From a checkpoint of a small multi-label image tagger: widths [96, 160, 288], adamw at rate 0.002.
Rows from block 12, named by matrix and row number. Rows with one number belong to one channel. Each number is 500 + 50 x the weight over its row's rms, rounded and kept within 0 to 999. All counts start at 0. Numbers have three digits each. After the name is the row's rms in percent of the matrix's.
# convs0: first 3x3 conv (model.blocks.12.convs.0.weight, 288x288x3x3, standardized in use), inputs 135-143, a 3x3 kernel for each
# convs1: second 3x3 conv (model.blocks.12.convs.1.weight, 288x288x3x3, standardized in use, transposed), outputs 135-143, a 3x3 kernel for each
convs0.52 087:512522522536517528521512519564597547533544528540553502613628629576576585455482507581551569543549560501532513550573601567589589530541559421482469467526507488487542545555479564569527517535479520540567451480488478485495418486459507536558476453531
convs1.52 081:626695711575556662581597581532511515512500496510525546594580639524531567571555587547519655463451485476464488517532554461483507481488528504532515517521557568540571532526523515499520543510515508521526500521518517513511546545568488545562584539617
convs0.53 099:543483531622515515550499542588556540595598574597553499533555545543525551524508514512504545510515522517533560535528553527571578543530527517532520534594541536595565514501536541537539516530575548519547506508530527550509489509517486571555518574565
convs1.53 089:577546579568584601636566612512505516520514509510519515564563570568556553559546562572563594552528581526504578541561535530527546539548510546535530540562577569529537538526524544523524529509513540541546519518516524531526530559532569549548548583587
convs0.54 081:512494462491475491583540556559520520550533496601559458551568563537569555476556550529529520518534506568526536555548508539531520588525502467466488523480547588514562550565571549566551556535573538529554479509545478509549473446445432400508563489555
convs1.54 089:578530560620589564594605578517510502495493478497488512562528530538541541534520535676562599557511536540511541512529523531509518535517516517516569532529529559518499511507515491517507499504506549546531538542534519526525533548559535510515573532515
convs0.55 111:490512496587551557529441517449466347537553505555519514563554583522554569554587570515548518545574550511513530519553523546559541503521533531523537618586512518599582589532491630541548595515530521511521504465528546507462518511540604544475479573555
convs1.55 089:551513559520498465562609530555498540489509512489538530548555529491480524501499551490644513456515483499593459587576512596535490644642477581563527528566516653537534544503523513484500520476479511551546464500513498503502617568500499565526541485511
convs0.56 102:518431520544502541470448507551553582564571593547521545524540623551567649514535644525477563535507565545474550558487614533507599547518556543453563571465513530398494447541604498529523487497566592538506565518509516482561503415572537412522492383500
convs1.56 093:481609623527520592529536563466501518479514530492526545499527582520549547512559574539481541551494507481485556490538538509513523551504528493541539524522513497505489522519528509512542507476552557531484514533522493481491447539518437523473498533505
convs0.57 108:521486479504499490551553484390462449433483452384494450527614611509569569526524542567552520555545499552524528526535511556555499546545510576614585492588524519589544584546483595518449617514484592539546576465494585499538550550564494566524496551502
convs1.57 115:612536461548508440582556505503477441499484430494480436576550519581585467613600457498557525492584505522507507447468554504509547529472532602532480620481454598504512544529501551536512570520508499526535483460502495506493591516543603512520590503567
convs0.58 088:485504485518542517571524482603540534594531502648608541523524519487465528461449484532547515518545512504524485524552514497556515559582522516490520502456502563522509543494502529464472579437462513447481477449480486437467496436491532469518569510530
convs1.58 080:542531542597630513585563539494462492494450435499477468545529513556551491548534511539524533531561525534594555525525515513492509525502524629553511484454493544468465596527521558527518528509517506514518507514517510511515563569503503503530554524533
convs0.59 106:558537572507497466431434466447537594316436501366407458457449460466447469463404464523509521488508517501480518474496478458485494469489523536507560442499562499570584526569612412483500367411516505462435509466443453438453553508567433460533466518535
convs1.59 100:525486581547532562501444515475495528498515522556528437555567520538565516518540505481504478482505451497524491524475496489452473500479516447495543484527611549529535525568526466532457535511496581563570527522515372372358391458459456497512526564525
convs0.60 095:469459445488402400640560453485534488525554492559593508394388455350357393412383407526487531473436495524476528482466483469454491530508513438481448464488452555540467517423377534418430592509391499515507493510495443460491458484450489495453557512473
convs1.60 107:502521536526467519527524464505493510469436512541503562516465462566482412601510481600554533519564527551631532569483512542537489553594531467492470496491493477422428611482502606466457595437487498474479489480475418419469492486481529504503513447425
convs0.61 094:547538566544533520518545484459465504489441538478474552525556592513555582522571578542533550563554534529533530526508560536548596542550580478537502517506520473499508516530557546554535540546482525528536524498506542557538523553462508470438458468488
convs1.61 103:520491534501488521532547538594552555591567572542524536554531520535517496541509493586528567559496520698570586624561494695599468707549535635536523553564522553505499481473489505492496496488504505503506502491499499505505547513497522521527563521543
convs0.62 124:475466478491494495440446438496492502449449459439439446502477476518509519469475507507499519511517532515529520492492501515522521479513508523502507526496509390408374490506481470491494453445417411433439482486475494497484546527513520482508331353306
convs1.62 101:584528511462483469521533540499528567561529555600549544492414401556521538556534535451448459443468497515510488435426419402430452480482480541513546532513505538525535501428451493446439585503499569575581456470474387393366547533585501524496524535545
convs0.63 103:519534520555532511503480505527523503547531486545532472499533559428466519492519519498509528485486452562556548489555533532520504544529479389455452534596561525584574530542510614579520524531525569577595471523530507528503304378348504516517481516523
convs1.63 106:502492471465449470495489504460439443421474495432474533599528529495482488523509524527540543543549558531503536530583570480527521525586596513520502488523501536510512473487498549523497535493498495501516454458473529528518529519492515583565554539559
convs0.64 090:513481540444480498446438480492513546470505514449518512473496414486511412491505388461489560438543570449569552437502579381523576390546589455481479482483497481498485533533505493530474478517498478441496507496559446460545462539531462531545469517522
convs1.64 124:493462566513510578475488579409542630413548647414555622375476581362501581358490584532545494551504477536496505535528424528526436527504449426485560397475567452501570453494473464508469498509455510539515490514516421430405416501541423507561440543588
convs0.65 093:486454450509521512506470481531503501548512480576489461452497536411435474460461469549510449572534501622547523468418406519500443575502477530503496543522464593557489545520507474453512502523565590598611563521563544531555504472533508511446585559489
convs1.65 120:488490496522535429575509479429425443488473448484511533511448425564505465578520485476529532489533510470483503500526543513541533480528583474460486485497488543502486508487520518523522470472482473478434494473480445446450475478505519514505562579552
convs0.66 090:443461463424399417544455448529512524510451491547443480497558557480545604501530539525502525470465490474514531502443496535454452514495496511445466658598576597490516459429424512453505589555507470496542492512543469509555474406431572528522590490498
convs1.66 087:511527537616534512563547526519541466521458437541486496542487416542503451569524505518610499516513452507536493529602446545565432548600497586578573570577614540515497596472506548452489526449497496491496512515511491499503584628605575590603541488494
convs0.67 105:508479439519525402501510452476530469448519499468505502494497538509500538520524547581484472552489483539475466551490410525488411523468409519505413489495415477512398507467482530477442519489461486486523539515531502467500530534405500530427509561404
convs1.67 114:613528518629506522580509481565548535563518511560509505540457480566476466581494432470493535431507553454540537470420544499462556482503553539468462468438450507469465507450500513469494531477497467523523483506519385398397618438490527425486576475504
convs0.68 100:537555526528562556552589506469515513480531519489473494565554468595589493565549491571504490570525528546533517533496493560496522533522521513503419556556536537555552579493529581538582561545538541487590525471516571532565535520422561524554556543529
convs1.68 112:579568538522545536624599550489557556464544558458545581505516546480550586445535642476500572426485631430456650440444554421435596494467628518518533474473469490491555500502481522500491545519488500543569456473484478448450597530549483462481591564617
convs0.69 097:553541525558525520549510525583563546571545531571558541541561575525505557524531586536564582524533555534536581545573570518546551515545553532532539478497501542571538565548589532535556567554586554538556568548541553528526526552525489504488506595530
convs1.69 094:571603642655635581623593590505509511498504499512494495569551544556573563545569561666660571588541565600633585593552564606611525659607534507495499518535506542529535521524519516527527519527518515510511533523526528524527515517514516533510586582555
convs0.70 094:528502571513474525442443487519525595480526587449510577507490491529517540529508553533506480540558520564573533528516457538543488566547524425432476532538532587586566441526468484500482451474457491508497474506478474471435418430485497514539511543544
convs1.70 098:553482522474461470446492435549507544503507543517505582532527540564555576588575582432589605414598613474622614405560595423573605432555589433474448536539544502503487565509528551500509598505515427484451439483504485498504485495455521518526491506455
convs0.71 098:502599553564547575529548574572506494589526509538518475559535525581552530550505521546537561600552565593572580553523523602558534573549549565537568490526547579576563547580610535533602513507624561563553529550535560537535534495531451501573583581556
convs1.71 084:615565559620554554546556689538521530510513523512501523579565579535541572528547580516534516548517548535528505530532545504513529524553533582565672567555553552614554528518529531521535538530532501504522518510513525530523527569522547573535593617521
convs0.72 090:531461483492481502513538449484493532476506514486492518477542574432528572440523555525471553524499553506507550488488564501492563522530586552593592542582585534536532567532522581542536622581514546506428538470447493414409545572569534595556481510543
convs1.72 111:516517532536503534581504559510462427487460442447450425621550463610557436620564425542494486590496494599512527646546537667599547681602556603531484596497498619516523487488508480486497501511523486492475477462442433471489592519486606527539625517556
convs0.73 087:481415505481452512559449526486595581518599573503574567518464470493433460519482441541460509553533536542460472516484551519483505562506485476542611498579485514498504475458474458465514524504487511527510445475495426479486435515572485558486476467520
convs1.73 082:546553602595548581518497583494546515469526531486525535527475551495483537521513561480467462490446394470440409485468451495474415491472442569540671512495537559508505511519462499548475534555468526501531509497526525528532465506519478497524636593586
convs0.74 088:527527542544502498502527497577514523566499505523509484604591607598583584599578558523574557522519539524529541547524572568507484540531522501529527551530517521536540496548523559536577549588569571574543518510524534517509468485462586497514512530520
convs1.74 083:710614547594516527618634596527511524533525521520505521549574544561542548560557571630618606626556551561505524570540547583520507571533546519561556535529486645539523524519514530513516525509512528537538531530530522526524544574586569550569553542541
convs0.75 096:542432493518469522533583504527505539579546564547532536557576608541546580536501543531514528545522537521538516542533521548503475524506476567532566551563537529529569535474482527540620550628607544569567544539545523538549541518543540535495530512560
convs1.75 089:578686599679615576675612588518543517510524527524536529575559560573564576571555563654555536563547578574533491539523518540518521544516527567610538569581537564578524498508522494515526495519527505496520506510520519528530522527528548554547532534519
convs0.76 109:567521519584534525556561539523562581544608588582639584495582598539576610550552599525537569521532556556508498493516541516539534559550482424440542504463503559579482541570546536535506610536564580539432524538564520540562424424571474408530564561420
convs1.76 100:504636534567528511557535499512481503502481477458455536587481512631486499602509530527515645505493483507538507504516533481497532534510548520477474562538609601518504523542466515525470498506509521512476595556538491422430481504519567560614677609541
convs0.77 078:537465481508487438567517531509524549520508527514497505523531548491552516544574532600560556545543547569536548562560557574533501565551507496500538512507518506518540540522486546549495580542537574584561548540569585545570499511500533514489570536496
convs1.77 092:553546546690597584569566534511502521504504526508513522548548569582549570571588567525537562530528567552530538506517519523540548496505527517507569518542533501521497532530530533526533526522528515515517521525529513513513519516535534530536549543541
convs0.78 093:441488491563588587477478522412446491414484550446508562491439373472455459502486491491461445541536506500485504432421393500526514498485522458442441521509494610607706446440468514539522505525522514546587475483489491524464456441384509498457593542649
convs1.78 107:525495570470482483504545521471516508464463471558536493524494439569548495563521485546566506542527516571559537528520512532557497575635578416427454551547522394420346576481520624529530549479446463437426500507522425444456460480483533525518444485469
convs0.79 091:465490518501507489610566513527565583537553560607627615512533551450463519520517543567574571440472480553506525511527533438460477582492545517522494507499505619557535460460475507515468530518493589574561525539531483511505465471452444483450596502477
convs1.79 102:504488505570602497592597533527505468521481464523535598567538547497473464581538533482519502491490495536537561505506522490518455489524524447461480510491538476462435529474504528479480470455491510518518477487511511524515430464466513501521500531476
convs0.80 091:478495455570604543533535478414448514445480547494539592464463499450435452514505502514490507519474476574536529441432420521454426606521481531515480478433425677693636443529449497547471512516478552562590524510539500493517518487460456388394709656613
convs1.80 116:493508524496502507546533481487480490482468498572580590497499503511515491590548517486517515484516519477537557493520504537548518504565572436436451517507497486483456535462506568524522463432458451504484459464460409443449413432472528526514507500486
convs0.81 094:597574584528503526538486560546501504539548471546510483469485509455448521475460501575507559567522550554555550586530557585513553580579571467464496533428459567463532588590569580595559575523522499487491491516563490496514435410501547395512550504558
convs1.81 081:546544564461549588482589586533544523515536518506529516562538560546556555574557564522525570508480497497489535520531531525467507530478538544549569542538550528546549541517519532521493519510499523509505524538540522518523514542564500541531486533546
convs0.82 111:516533538546511568515577543569586552572558516514550535555592598575602622554567580568538553584548578553523556571541549571529546557502539539535571518515516546523588557498523559521522571523519560546582525536555549556589517514540512507494540512569
convs1.82 089:577572649600629609643555671501501528519498510515504525579585557574550575580552570546629611527541537695578553625518535539542537533552533544599516542503499655542510515516530520514524523520522517519517510502504511522516540566522546560537568577538
convs0.83 100:466483466478501466556481469489453447525450420557495419476534558490583605448560580514528561496542535539522534523536597519588561564601536585553459611538496604570472553471504563561489667561513493519494505530545516517529542536477589524487541532479
convs1.83 099:562472558586577500557526514480488463493486479506477498521498473538506493553513476510605529699637492749626504556633486592629414692593472533520534491482585568483526546487511529494517510502513491466503487493515488494508563581592554554617540535589
convs0.84 103:471577505552550566487516489576537512530521498503516501522561557516505516513511525562549541578506573576549575554561541586568577571550576587557529539546466472501495477580593510482617516546553537546515544497485534504487595510532572562455479472538
convs1.84 081:610551580640541537543519538540516514534517521542524514573545571559565528557549549586548496508483476528464472566512512552489504547495519585539524571507541701548556506513529531516525508488503530535560535525524528532532550550512533505533589611584
convs0.85 098:502536565505551540509552502520464485507469505488420516517588599518585622493564590561548506564543511525515534591549555607564540557558533490433494528471555480492494531565577538571547507557550607523422622496434574498439410408457506458526446434476
convs1.85 095:497538549512516530513530534611537479580510458493475456635548520632509473601453502525531533573555536574550558442439473466464468487493492657601517687580482663565529489555536506543525510530519479484475361399451469515497591586546573547489596536512
convs0.86 096:502478493622610623556509501496485471540535572573584600452449442484460479549531506543532546539522541509536542543525532519524522539545546456445434381333365556554512456453430568566522581496447562534530497489500532553555472437447384362367555535513
convs1.86 100:479527555494482524589652571581594630469474531471488531569550562504571545508489474538464514502489432576545506493468453484502445566593582443453469439466440474440431571494495587541550480443464470467466500509525476493503470473529442453449565492473
convs0.87 104:457430529434408539508505529534501442497462409501460412441421411460428410437401376498497524491496524489524507441480549442461500391461482501501514421406481379417451483438555462457577508535585449469441482524529391444461518540557444442494428431465
convs1.87 112:525498474506486470482447461435476428504534448483493432502521458495503457491478448505518521509512504509502457505491491521525522516509504446469544443486529498545525467490453486496473516493494522535502496487506386383356363456413410511449466522496
convs0.88 130:444477498450494460398440438452491526435461504442443468453453438471474465440466464486502515477477491481511502490484492488482500484494496476495516482505497419395442419518469414525469359477408442452421438457458450491484487496512471505509363379412
convs1.88 104:488514616472456520537493561494472523519431454568502567519361428529473550566496548562520527517518529541493532436459478377431468478490520587516510506483503527495539472488430482475432539495480578580578450444437482435410592485556505468509530492551
convs0.89 091:407417448502480505544434480440533506505544511521528501450514608470520581479510579554494489537482503588526478534460466511462461575499443568551531597610558502520501538491484563512523578507491512540525506536577511469531509547473514552489526532410
convs1.89 114:574495500639560541597536445520513418525489421526467472570457431586509421627545440500493552597592559516546543502533557546560540554527561607472468482444512495457538564435470562474505549451516494493494512483485473477498520456477550461542581516542